A small contrastive image-text model, trained from scratch: 9900 steps, 101725 training examples.
Rows from block 9 of the image encoder, named by matrix and row number. Rows with one number belong to one channel. Each number is 200 + 40 x the weight over the matrix's rms, rounded and kept within 0 to 999. All counts start at 0.
# convs0: expand pointwise conv (encoder.blocks.9.convs.0.weight, 432x72x1x1), inputs 0-71
# convs1: depthwise 3x3 conv (encoder.blocks.9.convs.1.weight, 432x1x3x3), a 3x3 kernel
# convs2: project pointwise conv (encoder.blocks.9.convs.2.weight, 72x432x1x1, transposed), outputs 0-71
convs0.165,202,193,199,165,207,197,232,214,203,184,203,180,202,173,212,236,164,183,231,218,200,168,184,206,221,163,208,199,197,234,178,205,148,228,182,193,193,187,187,179,159,200,169,147,164,209,204,183,193,193,186,193,203,167,224,281,226,210,186,252,255,202,228,242,208,254,185,195,176,188,196,186
convs0.167,220,208,149,234,214,109,157,134,220,198,243,172,215,278,304,277,310,174,244,168,225,220,297,164,181,244,259,179,211,221,173,217,207,211,194,238,196,127,136,178,225,202,196,162,150,260,167,146,142,134,111,129,160,146,178,177,199,210,238,146,280,196,174,224,233,226,284,208,239,223,175,264
convs0.168,233,199,184,204,198,191,195,191,183,181,209,186,171,171,252,166,200,235,212,177,201,208,191,172,199,178,132,204,177,202,196,142,151,171,159,194,197,203,167,215,161,176,171,168,178,176,172,191,213,167,230,179,177,215,188,212,235,218,147,201,192,265,173,240,213,218,163,210,162,216,211,186
convs0.170,167,202,139,279,252,138,189,195,273,236,302,221,256,253,215,176,279,127,289,105,241,212,268,108,161,218,228,196,120,254,180,204,186,141,283,202,158,164,279,307,215,251,262,226,206,218,262,203,291,163,183,180,291,235,131,162,130,193,207,182,169,191,168,181,70,226,138,104,239,220,119,239
convs0.172,146,182,152,209,214,161,213,204,270,177,234,184,225,131,243,267,188,163,224,218,178,235,193,214,187,202,256,246,203,206,221,190,190,264,174,222,131,184,205,121,207,158,183,196,187,180,172,173,181,257,138,199,160,169,146,269,259,133,157,228,219,235,208,183,124,163,235,188,111,170,158,202
convs0.176,130,255,114,252,246,249,214,228,214,208,198,185,285,205,202,230,201,224,204,221,195,254,211,211,173,257,303,263,206,99,224,191,226,283,190,208,171,266,285,238,303,247,235,241,219,166,227,162,272,241,243,259,174,197,144,105,195,151,268,204,137,124,209,186,118,168,265,228,267,166,112,237
convs0.177,291,203,146,261,173,241,154,283,228,195,305,148,159,215,246,339,266,146,206,220,210,215,230,198,227,160,275,206,214,176,175,254,279,270,204,162,269,174,198,148,241,176,145,201,195,234,198,198,182,237,154,139,211,171,191,239,218,124,192,177,255,206,260,200,272,236,229,209,239,213,130,251
convs0.179,250,235,243,108,139,198,187,215,218,194,142,216,180,222,214,195,182,232,211,190,169,164,233,226,204,218,213,206,218,211,188,207,213,242,218,222,226,219,156,216,129,160,223,206,181,208,178,200,118,214,164,186,135,216,268,232,287,270,140,185,236,139,136,195,300,157,253,260,202,225,287,165
convs0.181,156,219,117,205,178,105,136,124,238,232,204,185,235,267,292,147,289,180,190,145,241,248,271,159,191,273,141,189,227,215,174,252,216,113,215,266,127,186,208,255,202,200,202,192,151,240,177,161,216,204,166,136,157,182,97,160,195,234,136,115,215,220,100,194,234,192,192,203,149,251,260,288
convs0.188,200,173,189,192,101,161,226,170,176,100,108,134,205,215,271,94,217,210,182,131,225,178,178,147,131,114,160,223,237,208,185,153,137,160,53,189,275,197,154,209,212,0,196,206,156,228,187,221,232,114,246,198,196,252,253,272,225,235,143,218,261,274,232,164,219,188,229,276,204,204,210,64
convs0.189,167,220,244,123,199,242,172,257,157,220,163,173,161,171,164,208,176,256,99,265,219,274,156,212,265,259,201,232,262,137,189,219,258,146,190,224,222,258,191,144,194,208,198,196,211,184,141,192,144,227,246,189,180,205,245,237,252,191,310,189,202,177,229,173,266,125,262,305,266,204,279,214
convs0.190,270,312,164,184,139,185,182,168,246,206,133,169,179,336,260,265,259,202,229,125,225,215,273,167,201,258,237,186,256,221,187,266,246,193,198,211,211,189,174,256,176,163,254,238,220,245,172,186,165,171,174,143,202,229,161,180,147,251,189,163,216,170,95,241,235,229,225,195,227,192,228,227
convs0.192,228,214,171,219,155,149,215,212,177,187,217,181,234,228,203,241,208,224,176,147,247,250,182,152,211,171,247,282,206,191,225,209,272,277,210,178,212,249,239,181,205,176,245,255,185,230,181,213,204,241,215,201,152,231,175,195,261,179,215,209,150,194,217,122,173,158,219,249,269,175,168,195
convs0.193,108,173,221,77,223,194,207,227,228,195,259,299,214,144,246,193,152,198,263,259,140,188,215,244,157,212,259,141,157,153,206,156,144,268,232,212,196,161,186,236,261,220,153,135,145,285,217,233,198,249,193,209,171,164,260,224,196,229,206,216,177,131,226,147,293,145,274,281,192,202,204,176
convs0.196,218,195,220,189,203,184,196,245,186,183,174,208,250,211,202,219,200,208,211,197,219,163,181,222,216,204,222,178,223,217,203,217,170,216,184,213,196,224,195,203,218,207,195,192,175,207,183,174,203,221,215,196,177,189,192,211,179,235,208,208,186,186,209,209,222,217,170,188,180,195,203,187
convs0.198,236,204,279,169,239,248,193,203,227,238,205,218,158,160,190,200,169,254,218,266,124,202,172,306,199,248,178,55,205,237,169,168,211,234,168,198,246,181,177,173,199,236,173,158,261,184,219,225,142,178,180,177,211,210,266,207,206,225,171,182,229,248,199,186,268,185,220,198,212,230,262,188
convs0.201,205,209,188,226,208,164,192,207,194,196,172,200,213,209,226,199,214,203,215,202,199,179,170,221,197,194,212,209,219,203,202,205,208,203,192,199,216,213,207,210,204,192,212,215,188,235,197,202,228,190,220,195,226,225,205,188,223,187,160,203,220,238,178,205,214,208,191,210,225,198,197,202
convs0.202,203,224,178,220,167,199,200,123,236,180,152,195,190,230,217,216,212,222,168,186,181,184,195,236,198,222,148,199,231,222,228,270,283,186,183,176,212,209,221,197,249,189,226,242,248,210,169,193,253,223,186,193,242,243,145,150,175,199,129,198,201,215,168,139,229,246,180,194,197,185,216,178
convs0.205,206,205,175,209,198,260,216,256,195,197,220,160,253,228,290,218,224,125,217,159,272,176,292,117,141,158,187,148,178,167,198,197,171,140,109,206,218,132,208,211,222,111,186,143,196,240,173,181,259,131,193,176,226,222,150,221,192,241,99,189,253,210,219,171,111,234,210,254,183,203,145,178
convs0.209,254,233,259,133,233,219,253,209,251,169,216,333,213,158,232,168,158,244,224,242,92,152,182,243,192,260,188,139,168,231,229,169,114,241,166,181,214,206,233,248,177,248,211,202,262,219,226,275,213,253,257,261,253,252,220,184,211,217,170,251,213,180,207,218,239,175,199,177,108,169,249,180
convs1.165,224,176,184,232,179,212,194,207,217
convs1.167,125,176,167,245,263,229,238,221,138
convs1.168,199,178,180,208,184,220,170,196,209
convs1.170,232,145,150,221,159,219,81,200,254
convs1.172,183,154,210,211,214,264,166,138,231
convs1.176,106,280,250,164,249,182,160,193,234
convs1.177,247,233,189,157,181,147,123,228,119
convs1.179,119,203,219,240,241,211,216,137,206
convs1.181,145,199,233,251,271,194,115,206,197
convs1.188,311,282,107,211,224,221,124,241,298
convs1.189,171,194,157,220,266,231,127,139,115
convs1.190,158,212,141,145,233,164,219,240,177
convs1.192,244,228,189,218,169,140,227,206,203
convs1.193,209,131,220,241,128,214,272,191,225
convs1.196,214,206,186,188,213,211,180,215,190
convs1.198,104,183,246,193,250,189,134,232,210
convs1.201,198,195,203,187,205,196,203,192,211
convs1.202,181,228,150,147,226,204,230,188,211
convs1.205,186,153,216,222,197,179,253,126,154
convs1.209,50,99,105,198,216,227,217,234,215
convs2.165,185,163,183,183,135,188,206,192,182,185,209,165,207,201,207,189,260,236,204,248,235,199,186,208,185,176,214,216,219,202,199,196,235,175,233,180,196,202,181,198,174,225,164,192,189,212,195,216,245,164,216,195,240,183,246,200,235,184,186,160,226,195,210,240,213,211,197,185,211,230,179,200
convs2.167,188,269,213,217,234,134,199,296,167,215,204,244,244,182,225,203,244,227,118,235,159,184,171,162,160,240,150,223,143,236,241,133,160,215,176,126,242,214,308,280,322,268,242,300,244,302,171,228,216,170,192,157,172,323,159,189,200,274,248,202,106,191,206,136,238,171,235,262,225,218,209,120
convs2.168,188,164,222,247,212,229,227,227,223,159,249,161,187,234,193,178,188,197,161,212,178,181,213,159,174,195,212,185,200,174,222,148,202,176,211,212,209,212,185,221,188,222,195,231,202,224,200,226,217,174,224,180,232,215,225,204,260,205,213,152,222,191,213,207,183,227,186,223,203,243,159,182
convs2.170,260,250,323,210,177,121,188,228,148,259,241,203,198,231,206,255,210,147,241,203,186,205,169,303,177,187,122,128,154,170,251,186,179,234,181,240,182,122,239,220,218,120,291,252,142,86,275,322,219,204,205,158,342,238,165,167,241,109,207,196,271,292,251,172,212,157,202,207,181,225,196,188
convs2.172,239,198,158,197,239,186,196,192,211,221,197,177,227,228,202,212,254,211,196,244,228,187,223,266,262,211,193,188,193,219,252,235,208,179,247,227,145,169,223,151,242,228,144,182,186,175,146,202,200,186,197,157,221,193,304,230,204,248,199,138,228,147,250,159,221,193,279,193,221,201,140,251
convs2.176,159,162,161,241,175,230,95,208,209,182,119,105,218,220,179,201,188,166,147,192,154,133,152,192,170,141,180,145,254,167,122,101,195,177,268,266,288,239,193,203,179,244,175,209,136,204,188,217,195,230,236,266,246,244,227,130,252,180,144,264,280,202,201,235,201,167,227,196,152,217,289,215
convs2.177,195,159,134,194,209,288,221,136,210,271,216,195,279,199,290,196,254,291,217,156,177,173,211,195,264,231,223,199,146,191,243,231,233,114,184,185,143,254,284,258,153,263,169,163,196,249,218,217,229,135,271,169,193,240,199,160,222,275,144,164,196,137,214,149,173,168,233,186,286,244,222,234
convs2.179,173,147,150,292,182,260,219,122,157,220,181,159,181,217,168,187,216,181,213,190,207,214,235,182,215,189,264,212,168,191,206,294,168,191,217,179,227,181,210,198,215,185,188,196,183,203,195,189,219,259,208,130,159,192,194,265,169,211,255,96,183,177,198,240,259,225,216,160,159,200,117,166
convs2.181,112,167,221,151,232,214,223,237,249,262,102,240,142,174,266,182,284,130,165,223,212,195,183,236,186,145,145,178,250,175,199,155,247,253,149,164,198,160,271,222,233,187,312,152,166,257,200,192,169,260,261,96,265,208,164,275,160,236,220,124,206,289,144,134,192,169,208,184,171,195,103,142
convs2.188,102,222,247,274,251,263,221,165,203,205,141,160,181,240,132,196,249,166,209,151,256,244,172,280,119,229,168,187,290,141,247,153,136,126,145,131,294,200,164,89,252,259,268,159,225,129,150,236,136,182,143,194,253,238,192,168,68,227,215,237,256,144,191,160,332,321,203,253,165,266,243,164
convs2.189,213,159,136,291,240,247,190,109,177,239,244,135,221,255,173,155,209,209,198,170,157,192,288,226,216,185,227,193,199,246,128,228,219,157,202,197,189,197,191,153,220,171,217,174,145,229,121,148,257,200,180,174,211,239,200,246,177,221,209,194,259,126,166,225,176,277,148,153,154,198,178,284
convs2.190,227,292,205,237,248,240,166,165,222,207,266,255,275,249,239,227,245,248,182,166,195,228,207,231,180,253,232,188,219,249,272,156,122,138,212,178,225,246,283,171,287,160,223,275,224,236,156,143,259,162,303,143,139,212,228,261,199,254,257,231,146,188,264,196,167,149,302,198,204,211,202,144
convs2.192,200,179,162,294,160,265,241,153,201,219,245,203,193,238,160,181,218,206,175,157,156,181,194,179,238,198,187,196,155,208,237,187,165,191,241,189,201,157,173,223,200,162,197,247,193,194,204,189,197,163,205,130,176,185,221,245,211,230,196,119,189,204,192,164,198,143,202,223,174,252,123,218
convs2.193,215,107,208,190,220,210,199,214,239,167,151,259,247,189,217,249,208,232,243,248,227,217,236,202,217,205,206,233,102,236,191,237,241,203,172,163,149,245,255,283,141,225,179,176,270,234,204,148,170,260,157,220,150,236,193,219,196,227,270,180,148,196,238,139,224,202,267,224,198,196,207,198
convs2.196,190,141,188,247,216,231,198,181,228,168,189,189,217,206,186,205,193,157,191,222,226,205,197,195,229,171,219,194,243,197,186,196,193,206,226,218,216,205,140,219,159,192,163,218,184,191,199,212,173,192,196,179,218,203,226,223,244,253,218,128,238,179,216,202,183,179,250,203,177,202,230,227
convs2.198,193,263,149,247,193,170,243,156,174,189,200,170,94,240,100,143,125,121,194,169,134,179,256,100,241,178,218,162,229,205,184,177,146,223,209,191,196,193,175,165,221,229,174,237,212,160,175,200,233,237,165,197,219,213,173,263,162,221,272,178,195,187,172,209,144,271,197,198,203,210,129,179
convs2.201,200,169,209,236,193,237,218,192,194,180,198,176,189,250,188,204,192,199,182,226,172,202,209,175,210,187,209,184,186,204,221,151,190,168,253,196,225,184,110,201,127,190,169,226,145,172,211,225,186,159,174,139,227,201,244,203,235,224,189,156,218,181,222,211,187,199,205,210,192,224,175,172
convs2.202,211,179,217,258,201,209,171,196,147,143,211,233,252,241,165,185,255,177,212,175,188,168,166,206,247,148,160,189,153,218,186,170,161,160,240,222,253,203,134,174,224,177,163,275,163,191,182,221,214,176,267,219,205,213,190,177,249,203,162,238,243,218,236,220,233,152,219,202,152,204,184,242
convs2.205,229,218,201,145,207,213,259,234,214,198,227,290,216,160,161,176,223,215,180,198,205,221,205,114,226,76,276,223,204,254,249,126,200,222,195,205,222,223,250,208,188,190,166,175,242,190,172,257,203,255,255,144,274,226,143,187,228,240,184,148,247,241,236,134,141,154,155,180,139,215,160,156
convs2.209,194,121,127,236,142,231,196,142,163,165,173,84,266,252,171,192,230,254,193,220,195,115,211,199,192,255,246,198,202,198,147,253,228,181,192,191,172,159,171,211,159,234,148,249,220,225,181,147,249,137,168,264,208,228,239,206,249,200,174,139,237,123,152,281,218,227,173,170,219,204,178,220